{"noise_aug": 0.01, "encoder_mlp_ratio": 4, "encoder_inner_norm": true, "encoder_width": 192, "text_encoder_norm": "rmsnorm", "text_encoder_activation": "gelu"}
Rows from block 6 of the audio encoder of a small contrastive audio-text model, named by matrix and row number. Rows with one number belong to one neuron. Each number is 500 + 25 x the weight over its row's rms, rounded and kept within 0 to 999. All counts start at 0. Numbers have three digits each. After the name is the row's rms in percent of the matrix's.
After each neuron's rows are labels from the 100 clips, of 14976, where the neuron reaches its highest value: "responds to" is what is common among them; "band" is the frequency band that holds the peak. Only what is clearly more common there than usual is listed. The data: simulated sounds of rotating machines with and without faults.
# fc1: MLP up (encoder.blocks.6.mlp.fc1.weight, 768x192), inputs 64-127
# fc2: MLP down (encoder.blocks.6.mlp.fc2.weight, 192x768, transposed), outputs 64-127

fc1.177 098:439476473453442473481477492465490489512467514507476529479472501495498430529501521469496484492472534550495510506488493533539467498508505487461533476518473464488517491524511534523509522520484507
fc2.177 051:499490497487456560509511498506494517498493500480495504509499503490479492502472469528503540526501506492477498473510529486533525544498508445488499482476496496479494493468494490502494491461496526
responds to: muffled (low-pass); imbalance; pump
band: 250 to 500 Hz

fc1.416 114:451495474476484486489516509503458489506517505535517511516560522494477472482474515524486476470491496528520516500491478525523497486498486507448510510522491497482528496525492548484471509525513485
fc2.416 157:505445511493569475497505486516531476503510507469494549500508480509511540479459477504451496541504525533492492500494483510482527509521502479502485521453517484506483500474524489505518496511467554
responds to: reverberation; text has "room"; text has "reverberant"; conveyor
band: 250 to 500 Hz

fc1.485 098:446503502479512479470513526518476460532480496521506482444545492505513553468485501494510498517487517503464509471514479529517444460553541563497516513518507484513511493530522492487512475455502488
fc2.485 120:477524485526511463500503496478498556527490502532495505500532515499568483492474508504548462453500469438506436494461484503503470479517500501489499485520517489486465514541507465518457474523525529
responds to: state: faulty; rattle; gearbox; thin (high-pass)
band: 1000 to 2000 Hz

fc1.343 125:485532494511481516516526527519480490463510486512517495473538505533500514538501487519499494485467495492490492477541529476524457486516513511510526480486454485477504535554438520429468507512519498
fc2.343 134:523456516507532480502480508502513488512503522427491534472446496507528504509470475494427532495505500505548481502516506507467505486509498518496509469505501505535461503499499495509480521534489482
responds to: speed: medium; muffled (low-pass); compressor
band: 4000 to 8000 Hz

fc1.577 081:504488511468448511521501480555485467513476454463534474487502507517510510490499476485483500512508515463533520505462525553539481525499498490511478531529535507492454537505469462533458520465535501
fc2.577 024:504514494508449472492497498504485444482500495478498434493494502511477513496483508507529517490507501500504474503530503503496512534485508506500502474426501508495505548498491494494442503528506521
responds to: compressor; speed: slow
band: 250 to 500 Hz

fc1.538 133:480502485520498532512515516525447516530547508519522488512477480524459514540512502501505485500478501475500488538485432508527505538504501554492535498523478553498519524483489519505462523513509504
fc2.538 172:512509505518464522498531515529495493488511501544512460516482492494551533504526503502506499483535488485434502504510510499513516498492506475496507491495518486481502484553482500495497478472518566
responds to: piston engine; state: normal
band: 4000 to 8000 Hz

fc1.354 117:476529481491510506532518503508471501496481481474468512484511489485479528516512486476497514500472528452536498576509488515527495515503500516471487538471460524493504502518473500515509493488509521
fc2.354 134:520495508473486467502536509500500504470498499494503490511558490502507485493531522506505509500521486466517482537530578523524467533467510525517502518510501510493498459505493527477470524493475514
responds to: text has "speed"; speed: medium; turbine
band: 1000 to 2000 Hz

fc1.188 059:497486473497487500497460486455449500526500519502487479471507504503441419478485506510502499499488530488485522439482475499495510505481496518525492503496482503509508526512487519507501563519535531
fc2.188 031:500482490486414508514499497508491442488507496484504487490460487510461503495501504510474497502494508501519494504481461503519538515503509483484497477442491504491512581472492510489489501490500536
responds to: speed: medium; turbine; air leak
band: 1000 to 2000 Hz

fc1.325 062:488515488506467488496484460495552523488465470483540449481463445507508523511483481477477502508471531484533529512455490548535498502463447522465506478488523527493490500502489520454503542531521514
fc2.325 024:526456503505432517493501518501512495470513487505499514496426500519473501491501507520475493500492510555536518521522504503514505509425506478511489538509499522515481577447497512487484507534508533
responds to: turbine; text has "speed"; speed: medium; speed change: steady
band: 250 to 500 Hz

fc1.239 065:452461501471488513493523485477485494482491455499472510467502488530491463503545470503443490503497555525503498530477547497478501520517496480501521497484504498505489497524494534512488549518499511
fc2.239 027:501459500479433481508493502515485410484500499486499495500470484505464506494518474525460480492503511518536508500509484504523532502443508484499492458455491509516518595490505511498497500498493537
responds to: compressor; speed: medium; thin (high-pass)
band: 1000 to 2000 Hz

fc1.565 132:500495496498480490512494507518473489475513487481496424518499521532508508491452506504520505503498483468470518493498539524497455517543481493532529520506549495499531562542463510529453540523510490
fc2.565 148:492476502482502484488525513492507506483510489465511438491489499503478528501494490531542497494516500447440505495484482478523449521491492505476499589454492513465531467614504487507466502493543495
responds to: state: faulty; rattle; electric motor
band: 1000 to 2000 Hz

fc1.446 097:467505479494481488513557495488484495468464462518494486485508493486480501468542492530474471513479509534503516478493496525533471517499487529543452517489503512462539514552489498481486499477539523
fc2.446 091:495465524504528537518514504513518566508523513521508562501470501502515505483450528511540508512482504521486518486479474506483511504539499472484496519487512506471470527474499503500504500481483538
responds to: electric motor
band: 4000 to 8000 Hz

fc1.465 055:493516480468498503483520487458473484492515475484521450456503545446478519529506510561482470504491512534495496483498501475488469530504481487501494495558495482535495509510503568508507524498536510
fc2.465 022:505492502473423511495501500505495413490502491467488487499466495501463497501493486482460504488485500483552489502523470506524525515493503470495495477477500501518541565483499496498505497502529530
responds to: speed change: steady; electric motor; speed: slow
band: 250 to 500 Hz

fc1.2 160:459496476481487475483537505488500515436498427502503548470534475502495485508492477534502456491503500547507525452517537518501461481510489473549466478518500498489476504549492536503513522471481503
fc2.2 228:501569490508441508507523500514511545506500514594502572520574496493539504510479558517475488506520496490513493486517519515500489503494499509505486459502508518440480480445511496498480499484493512
responds to: electric motor; thin (high-pass)
band: 2000 to 4000 Hz

fc1.352 091:474527466498500509541486512502476477480504492504483453485500498507494504485507490517506504503496544506457487504483463525510509521527518516513506533527491524482538491531490552508467517505531543
fc2.352 056:498444514494491529506504490503521520484497509463504486512521502500518484501442523526495517504515503515493507514494485507530502507510500518487508532506510498432476533473511506501522501535452471
responds to: piston engine; clipping; text has "clipped"
band: 250 to 500 Hz

fc1.276 072:438529504486513487489457483501469489475496481461482481472508520480437474495514533502483545473476528472505520504488531538511488477488505484502478503513475501505524483499484533501487497530516494
fc2.276 047:528498501485464549506520497507521493503490505449502568517486496508513495461461504488471519506512500529527475518521472502481517481461501522486500482473480508540471574450500488517509502504476522
responds to: text has "speed"; speed: medium; compressor
band: 1000 to 2000 Hz

fc1.291 056:496440510486481517455534509490524469491487504511422481484494467506512512493509504542507525515470543518473537498492484525511479472492495518552514527491512520513511510510509507497502507517444500
fc2.291 038:509470509474452455503499497521494434484493500439490500509456496504476498499510500532494502488488510480522501497485491507534546513459512479492497472450498502511506585515501522491478506513506528
responds to: thin (high-pass); rattle; machine: gearbox; clipping
band: 250 to 500 Hz

fc1.431 124:486500514475471533522516527527462497494511502491535502483537508515515497519531504482498527559462493481520512503543472498490485518500458510503515506519490523460510514510475501479498515481518511
fc2.431 150:529466493490536471480502473487490481486501505509485492479473501518563492499514443462497494493494494518493450487509495517472492481552506499504495486518508503571454466462520482493533532482508466
responds to: muffled (low-pass); piston engine
band: 4000 to 8000 Hz

fc1.262 092:426505477513489473494548491501496484452493456497479475511475479508482489485495473535512505490496500503483529505501538494514523518460504447552488521489452501490472485505497512509504522487552509
fc2.262 091:512498488484479510495471509493515463521506511491513500503453482502438491503470506463484511510526500505481499491483438519555530477537501546485513483509529485526517544494497523513508500545464453
responds to: text has "speed"; turbine; speed: medium; imbalance
band: 250 to 500 Hz

fc1.133 113:479516511504492502507489515519492460492493482500496466475500477512506497519523465483490484495459553510505512488477471509521488507479507523506515529521543545501488547551434515476469507517531539
fc2.133 065:522421503485532486507516495500508493482479497479487547508540505490495503504514519505448533501530492485511497511497520513516510514441502511500501518485490513523444537472516508488456525480503534
responds to: speed change: steady; thin (high-pass); gearbox
band: 250 to 500 Hz

fc1.398 073:518492500456461494495509503507467452485518481492457503487466469498490518481487443482485466512498531520478523478519553532479514466540522489509478515500505510508528496499486501467519505478488506
fc2.398 056:524478501512445516513481519499486441498499504466498464520432511515484466499508486505491492494481512497511504538479475474528529484493488486501499488458485511468522579510482507481513482543448499
responds to: speed: slow; fan
band: 250 to 500 Hz

fc1.198 077:476499477495472486486475474497464469461456493462491471461498518510465484487489497504493485462479520524515528470476516537523483490469480489511493483521547509483520505513467465519480526500504493
fc2.198 032:499470491481431498509493498507493406490508497487501478492489489506447506497502497519478494504491506506535484505503458501511532515484505485486494483452496508486537561490503501490506499494504531
responds to: piston engine; speed: slow
band: 250 to 500 Hz

fc1.77 047:489464476459492457457500501437479530487464507469488514469492533500457486489498502481472522492479500456554497537468510490535496506504491522515525507542548519495495535472485508437502524485473525
fc2.77 032:506474505488407550517503498506503431468519496480506521490476478514466502484512503499465516505497506497543502512522461501512518524491502474489488500473484508506508573476494512495489497448495551
responds to: speed change: steady; compressor
band: 250 to 500 Hz

fc1.708 052:440443501491472494462504485489470496499519515510500471450512488501475500507508462541514454483462484469482503469496518536505483534482449518472489511506480485522518489519522505505531516520507484
fc2.708 034:503466494479412511510497498510489423484506497477503492493461485507462501492497493520462499506495510508543516499504478506519521508465497472491494470436492506498517578483493512492491502479517537
responds to: text has "speed"; speed: medium; rattle; turbine
band: 1000 to 2000 Hz

fc1.571 073:475496464504480506483526496546509482519499492470490483473493486494498493507455443509507513497481490496543489485509532511526421513502473514550506501533533518483514557493455501534473544525507473
fc2.571 046:506498512470474469487488505513504437486487493467507460499475501492472514501465481540496509503508499498533532488540528485521515487494512484510488488428495520512538563514484504503478508472544510
responds to: compressor; speed: slow; muffled (low-pass)
band: 250 to 500 Hz

fc1.321 107:472482502507476515488492513495477516477498491534495481481498500502471463484457520488465467478494484460514504522477492501467476503478525499543526550475537503515535502515474502472485486536486513
fc2.321 131:489543502493506490524475488513483491506491500494524506484559503496507525504571465526488479503474502491462529496494443506510483507481499501500488514506497515493479553526504493484518508459483540
responds to: conveyor; speed: slow; state: normal
band: 2000 to 4000 Hz

fc1.253 152:490479530509508535528503542521507492509533497489530475480538520495499509514500499477487533515483499494524531518534497520513481532532493506508514506513523542471497511514458525481454523483481497
fc2.253 185:507441484506544482486505493491492485490497512550481512487533513502545505491540470489473496485524486490503453482500519504451504474530498517492509455526498494567469471454518493492548514474485483
responds to: muffled (low-pass); piston engine
band: 250 to 500 Hz

fc1.136 126:512469508477483521501487521511482521502511489496526490479517483493497480516508506450474520530467477515514526559505475526483495518531465490511515481522517539482500534497492529491473510455476501
fc2.136 148:479424508484534499485519503500482503500512502543478485524500488500582497527524456512497504522520487493485492450499530516489488474503500499462492496506514471538470461433522500498565500480504511
responds to: muffled (low-pass); piston engine
band: 250 to 500 Hz

fc1.181 114:478472490492519540492484498492484499515492471510501534463516523485467503528528504537489499536487505491520547521478494544517484544431486518506530496508522458489455515488459529460466511476519471
fc2.181 136:525519505488479504487478521497520521512479501510498546508503528473481505526493491495456483493492507535565501523494485479502478537472489491495511439530502488529462518498481492502528476588479393
responds to: reverberation; text has "room"; text has "reverberant"; speed: medium
band: 4000 to 8000 Hz

fc1.435 149:467499496501507476478503473493496524474539484525487479478509500486509500478528515526496494486508538518478488512464472517531520535470484500517491519520502512513486475504474500522463523471562541
fc2.435 171:493469492510513529490492491499531487475507510436495498497542489481468500508460527539483525512522489506515460489506467512511552468505500522486471513502496509519522494469571512504508511521466484
responds to: speed change: steady; turbine; text has "speed"; speed: medium
band: 250 to 500 Hz

fc1.269 068:455504507503494485473492511490474465479489489482457484470481492512463486512468489522486496498501506528513529468508525509501445471510509463499486515513498512492527524524500520519482554472507490
fc2.269 035:512434487477430525514497493509506469481511491486500526493474490502484493494493517505452527504502511524520473503499493501534524536468502469499503466432493503476467578488489494504507505479533526
responds to: compressor; piston engine
band: 1000 to 2000 Hz

fc1.674 068:475505512497487521450461498461497486495471485486456502454491501493478537505456507467507476504475539522501512505494565511508479490475498482505492497507527477487535514508470493538549510521542509
fc2.674 034:508495488497482503505501492522488530502493518520506526509565495495519496492460514477476505505497504531533523522494522493480529494525513505480500451467474492501494478430491475512479499505471523
responds to: quiet level; speed: medium; pump
band: 1000 to 2000 Hz

fc1.545 073:481482554497515533514487517482466508491495527528513549490507484530511515550526469532497491494470486519456525468515499462472514504527466526527524477528519503459526518450511530521522549486483543
fc2.545 038:495438496496517552516529506493516513496496513456503501499469499507550496499525504501523523497495506506528526476484568494521505508461493493494502474456489476453437521484458497508483511495512530
responds to: conveyor
band: 4000 to 8000 Hz

fc1.501 069:493506490512471504488506511516521498446508482522491441491466485524504483488492492554539474504458537496496529513472578530520499486467503468511522525505501488505507545543482482519490564470530547
fc2.501 042:516463502511542425495477497513510546502473504425493488524506497482518524508505504504544493487500506543502461521498477491516518516530497490489493498477488506454500563541507510514500507516502530
responds to: turbine; text has "speed"; speed: medium
band: 250 to 500 Hz

fc1.241 125:457540498493482482522513492515478527462461490459466495491515491480473475505521506485521509503479547440535504573505502537532505538492486494493509532473494526493493492519497499537501510470504516
fc2.241 153:500477498472506460493494504480504514492486483501500498520536486482459500498525524463529515492509498494532460543524572519516498522477509533519499466512487506518509474501506505487524514517499513
responds to: text has "speed"; speed: medium; turbine
band: 1000 to 2000 Hz

fc1.301 129:486490516495463513450483489501462459529500481484511472443519538530488510496471514449476515510451479471520510508495530502483489525515531528531541523494503466505450500496476541489482491511481523
fc2.301 130:520519506495486504502497498503523464504505489462490513494544497507523497482484480509554508497493515444511484536507455483511499506513505492501500496511500529523412556608474499491485505505496464
responds to: conveyor; speed: fast; thin (high-pass)
band: 1000 to 2000 Hz

fc1.645 065:500465508471480542498499519496492511463522476526494480490510487505499509487523476514499502513465515450530550494514515536509504508488457494517515500512475472537492540527442563535489528480515517
fc2.645 061:500538504480425509504488516521482469486495503457498489505472483514434455481460486452458511505482504511543526489506461519509541483499509468493501511490506496514536553479501492495475506502511533
responds to: text has "speed"; speed: medium; compressor
band: 1000 to 2000 Hz

fc1.222 072:469499484473436501468484470513483518477494490480500526458490474518474474472518471561448475520485551528541558507516514533539452496507477500509482516524527522471495503509471490490463486501490507
fc2.222 046:496489490484481472504437492500477439491488497465499419496482485524463515500533482503509516500502506507538508498483482498512530495503510485502504484500499507527531539489497480494469506522546537
responds to: compressor; speed: fast
band: 1000 to 2000 Hz

fc1.224 079:472520491481459514529511513485483477510507444509492483512503516506540487501481516465519456507480499515464494474484470484521494517521485513489526490540510481484515485532526525542486555510545502
fc2.224 065:511503512500501529511501511499487574502537493458500554516489492505535499504531495508517531504501501508451467480489440510558497529501491483484481514561506499496440441514518501515539490516485504
responds to: piston engine; speed: slow
band: 250 to 500 Hz

fc1.289 146:472466494457495520501525468497440476497517514503495542427495524524481483475489508482464508474511496553524503476495494520506505472477521518518529498507469518503487508498499542455491484486518503
fc2.289 208:472500472487532467477483515504510415511512475450492523492526492484442512499437475492507515485484516503492526489517478491507481504484492519524505497508487502497536551554529504489485492509496494
responds to: thin (high-pass); speed: fast; pump
band: 250 to 500 Hz

fc1.648 099:505499474515487504488492523508467493510494507501528530487489452458475498521538512528483467531482527516520469544497488518531473568478469492467538500518507518460470557550480498481480538486497518
fc2.648 117:516529496489456518516487530510465500526500506568505464498563488502462458518527533517470489478494489468514482534482449527521519500477512503490483468554501515497497530508468495493475478514490507
responds to: electric motor; state: normal
band: 4000 to 8000 Hz

fc1.39 080:443495484516487531501483499494502517495520507487520506487470526501491523499538498524489471458491517491506532491512479520514505504471471515488518452525446493493453498530475555503486511495515510
fc2.39 068:524474508507452511497489498498525509515501508467502536507499534471485491533492502537486484512502497534562474514516538500483496525518489481515488410483516490544471500474478476508527483568477391
responds to: muffled (low-pass); speed change: steady; fan
band: 4000 to 8000 Hz

fc1.363 156:501471486513491470434504485471512467505456478458505542469509489451478453491495451527506515518515496503500469507511507483501521501456472481498483472502499504528478508527530491513550523509497505
fc2.363 160:500482501495509485524478524510503524504501500532475470495453515495541514502475522465493492503497509535501492492512568511492481487507499500495485481519511487554471439440523500485524517461489517
responds to: reverberation; text has "room"; text has "reverberant"; electric motor
band: 250 to 500 Hz

fc1.265 138:514509517478505540569486464533524514455526492487514511485463433542488512525525496459510516501495572517499508497525531499514477529481492507516476514465541510488497508516476487490550472529506537
fc2.265 136:509510502516542498499522516495509502478488477505509514489452501505527500506494482485540529489484502484517500549507506499467445515458507497504490486440495502487521571457460517489470494551529522
responds to: quiet level; turbine
band: 250 to 500 Hz

fc1.263 088:495490508485500498476511533494501504476501481481452538489543523502488508491493495506508488508457545522513464589531504528532478536523509517481529464499516511493477543553489490574500576478500488
fc2.263 089:525502499510461474486456502503472460505464499539499405506450497490501516511482449507534471500504494426505486517509454487534486499506510507486506501517521517505513512497509495513542498507470446
responds to: electric motor; thin (high-pass)
band: 250 to 500 Hz

fc1.650 084:518497490433455498499502508501508492436467476510516482472493510495507488473479499531467458519509484483489540577481503492514491526504484469521509538511479516460487539510450504490502548453543535
fc2.650 058:484505496533499475510495496503488468517494499505505478498548495521565488504523448486574488502512516513450464499528506512488510472521511503499511505494496506527519466481521507501512490456501523
responds to: piston engine; speed: slow
band: 250 to 500 Hz

fc1.469 133:487522508472479502509506518515450501514495490500499445488523494522498500540514496484502510503444503467475509529511477521524464497510513528494517521514507500471508535510483501467462495470520528
fc2.469 145:525498495474498495504481511493493492500514497529498472494445485501510496507517476501439484481470494555451515546485490492481496501529498516506496459525518500524485466474510505488532508471505480
responds to: piston engine; quiet level
band: 1000 to 2000 Hz

fc1.294 052:509488500470503490463530501523495512503471489512469456452514469484507506496486500469498526506470554512535547469500519488467459486508512517470489503481534505527500534502496549492505513488493558
fc2.294 032:511468521491427487509497504518493424490494505465496503499476497507477500507490504517488502498494508495525499506512505501529538522425502484499486451435493498519491582512503511496467500491507544
responds to: compressor; speed: slow
band: 1000 to 2000 Hz

fc1.326 066:507494510463490474478502495511510507476460499500499512479511530457457534466511466507464501456506478521525505514494475485484457488480492521504466574511528465497459535524478485451479497487504472
fc2.326 057:494507497484482578510495492502527516493503507495508470496460483499465508501525510495504528508517508442503534519504457516508494504496500440497495474457488528505512583500463519489492516491528536
responds to: reverberation; text has "room"; text has "reverberant"; conveyor
band: 1000 to 2000 Hz

fc1.669 103:482470472465487489493499501490502490441446485464495479488500466475501485456476516499474475506459501467527548532548497491503483528523480511490486550481511520496487524502504524468461508513515503
fc2.669 101:518519490501553474492454492493494529511480497481506464502431497505442516508498494468512479484481494516505555511478521508521510481541500478501498480506504514551523491564522476517551516502502480
responds to: conveyor; squeal
band: 1000 to 2000 Hz

fc1.589 047:482501490502483531487462501495477519505521488462496484499490462523515472524480504474510495505506482505523494478480518522493505531516544504530495539479505530490449521480486524495507549509495503
fc2.589 038:499460504507428502500514496503492438484510502479501499469455492523470524515505478519478498500468516535542497517476468504500539514506512489491484471438504504491494579470482498488489490526501528
responds to: turbine; speed: medium; thin (high-pass)
band: 250 to 500 Hz

fc1.455 067:477507482474490512503519493513484499468479466481521482476532493518489503509467476533487472502479485539510485505497489480521447513542493475493497516500524468466461478573485515502500502514479494
fc2.455 021:498522493487407478497503499505502475479493499511503534497485493508489511498480515536469492498488509487560474504512501510512514500475506476494492458445494500432508533483499509496474498485524525
responds to: electric motor; muffled (low-pass)
band: 4000 to 8000 Hz

fc1.610 155:517518471509514469500490493480521493530474515509509532530470482457518481492498464494472486476523495524526469506499468493473529451498512472484476482532493526518533485497522485523558473544496464
fc2.610 043:507518495499533545492446503521497492490509488477502495496481495510480501499498470450475496496497505525479556508515527482517508509482495495498494451548517518542494600486521499510535495527521522
responds to: speed change: steady; fan; clipping; text has "clipped"
band: 1000 to 2000 Hz

fc1.581 142:454521489476499463491484479505463500502453495507454449505504493485472478495540482483539498465480531428527485539515502538502520510480489479484495522480493512520528502526518519524510517466505494
fc2.581 168:504467500486508476498500514491498528513474495496502536494522495499460481497531509487523506486483490496551427523527533502494500514482503535505503461519492495535500491458475505502548504551453467
responds to: text has "speed"; speed: medium; turbine
band: 1000 to 2000 Hz

fc1.108 061:506496504484479533466532454493504502452545473539484505491484518503480496477523503499451480512473506503500513550489511515535459538487473548515497508527478481523466541560487488463478523484509529
fc2.108 057:498497496472440486502496515519511392483506506465505501522484481512491515489502502495523502499524510542485519538482473492517549467561516480495500512493511494474553479513531548491547491489521539
responds to: speed change: steady; turbine; thin (high-pass)
band: 250 to 500 Hz

fc1.572 060:439531481478497462498512474497482483516450436506554518515497474493498491492489481489518483491525509504504511437499490539544557476532487518523489547501541500528473506495494450535475550482520524
fc2.572 030:499463497493427533513506500508511421473514493455507524494448486507455499486494500482485508500496509509529497526522453492494521515455507485496500469465486490489527590481518511492506497509474531
responds to: speed: slow; compressor
band: 250 to 500 Hz

fc1.100 131:494515503481431516530489507488514498539501473487507433503513490491499480535536492504543491509471536492493530459453532515543489531484473465486518485519529495479506513552498521507487492502494478
fc2.100 196:516486478502521557501512475498457524518519502504494627491516508499480509470470554498468506519488490459471527507495454500496475491434503490497495537479498532491490512495481502517489491504492483
responds to: electric motor
band: 250 to 500 Hz

fc1.658 149:498511519513510540533508500501509493509544509446520516503494506511493505535514500505478483487453501492530495446483479427503496491499489529499517487523518484460512501469468527443461486570490491
fc2.658 064:521506500480439574503506506507540519491516499494510513507460504489556492498510516521467490502521517491540479495525527516515483501424494504487503431577491487479475499510473484513480486534500478
responds to: muffled (low-pass); speed change: steady; piston engine
band: 4000 to 8000 Hz

fc1.680 085:442440498460475506477474500454482494509512472520492501501478457479455445519524512496472497528494484480505510558505496502478497500497513541533501569526470518508505479506481525490551492484491510
fc2.680 059:510430492486466453490499511502472425490491499475499536501463500498466508505497451517441533502493506569530500503512522511499493471461502472496501475519489501508494519504516496509521495528510508
responds to: conveyor; rattle; air leak
band: 1000 to 2000 Hz

fc1.85 114:423529467447507514513519481487499475515518486482494540494492491475510458478495480500483467483502484510541528536540501501525504502486495500501470545522490516515491465502534556453473512493511472
fc2.85 118:505510509500491539503479488506526577525495507511495490506411505498502475491482487498498439500465491434545555488480503498529501475506492452495506514505486507513512501483463510505512517512493519
responds to: conveyor; reverberation; text has "room"; text has "reverberant"
band: 1000 to 2000 Hz

fc1.118 064:493479526509466494509538504526456458475525488475461487521470494513532510493535534527479527500473546552530512495483493548527443482507520528519510482507532471514496533534480534476484484501520533
fc2.118 038:523436509481469460505511495523490446487481501462498522506458503492492514501529495514469510498501502503525489501510515495527540515447503494495489490430481508506487577493522503491474508493480534
responds to: speed change: steady; clipping; text has "clipped"
band: 250 to 500 Hz

fc1.554 099:475486471510485519511477525476503453493459478504481501500479462543451505503516463496493482506486515493522517512503431490507506493519501475518500488493482501473518573506478555434508570467536519
fc2.554 098:496462486498502498499488501493525470500518498473504535497442496492441529504551513552442479494525509459476509493497501501521488513469500493500490480492497512532530476523506481508494505468479534
responds to: turbine; speed: fast; thin (high-pass)
band: 250 to 500 Hz

fc1.490 092:492499490468480484459460519510490472507474463475480457495499490534463507485527529480526466500509508495507492457478471522541552575532525498478496508485486503496502531513486498498452535517508489
fc2.490 079:496477513488460482494517511489499550488499504514505485502510502515459490531497530518478502498522505448517482533483475480524525483507500525503494498459512476479495535503478532493519492544473420
responds to: speed: medium; thin (high-pass); turbine
band: 250 to 500 Hz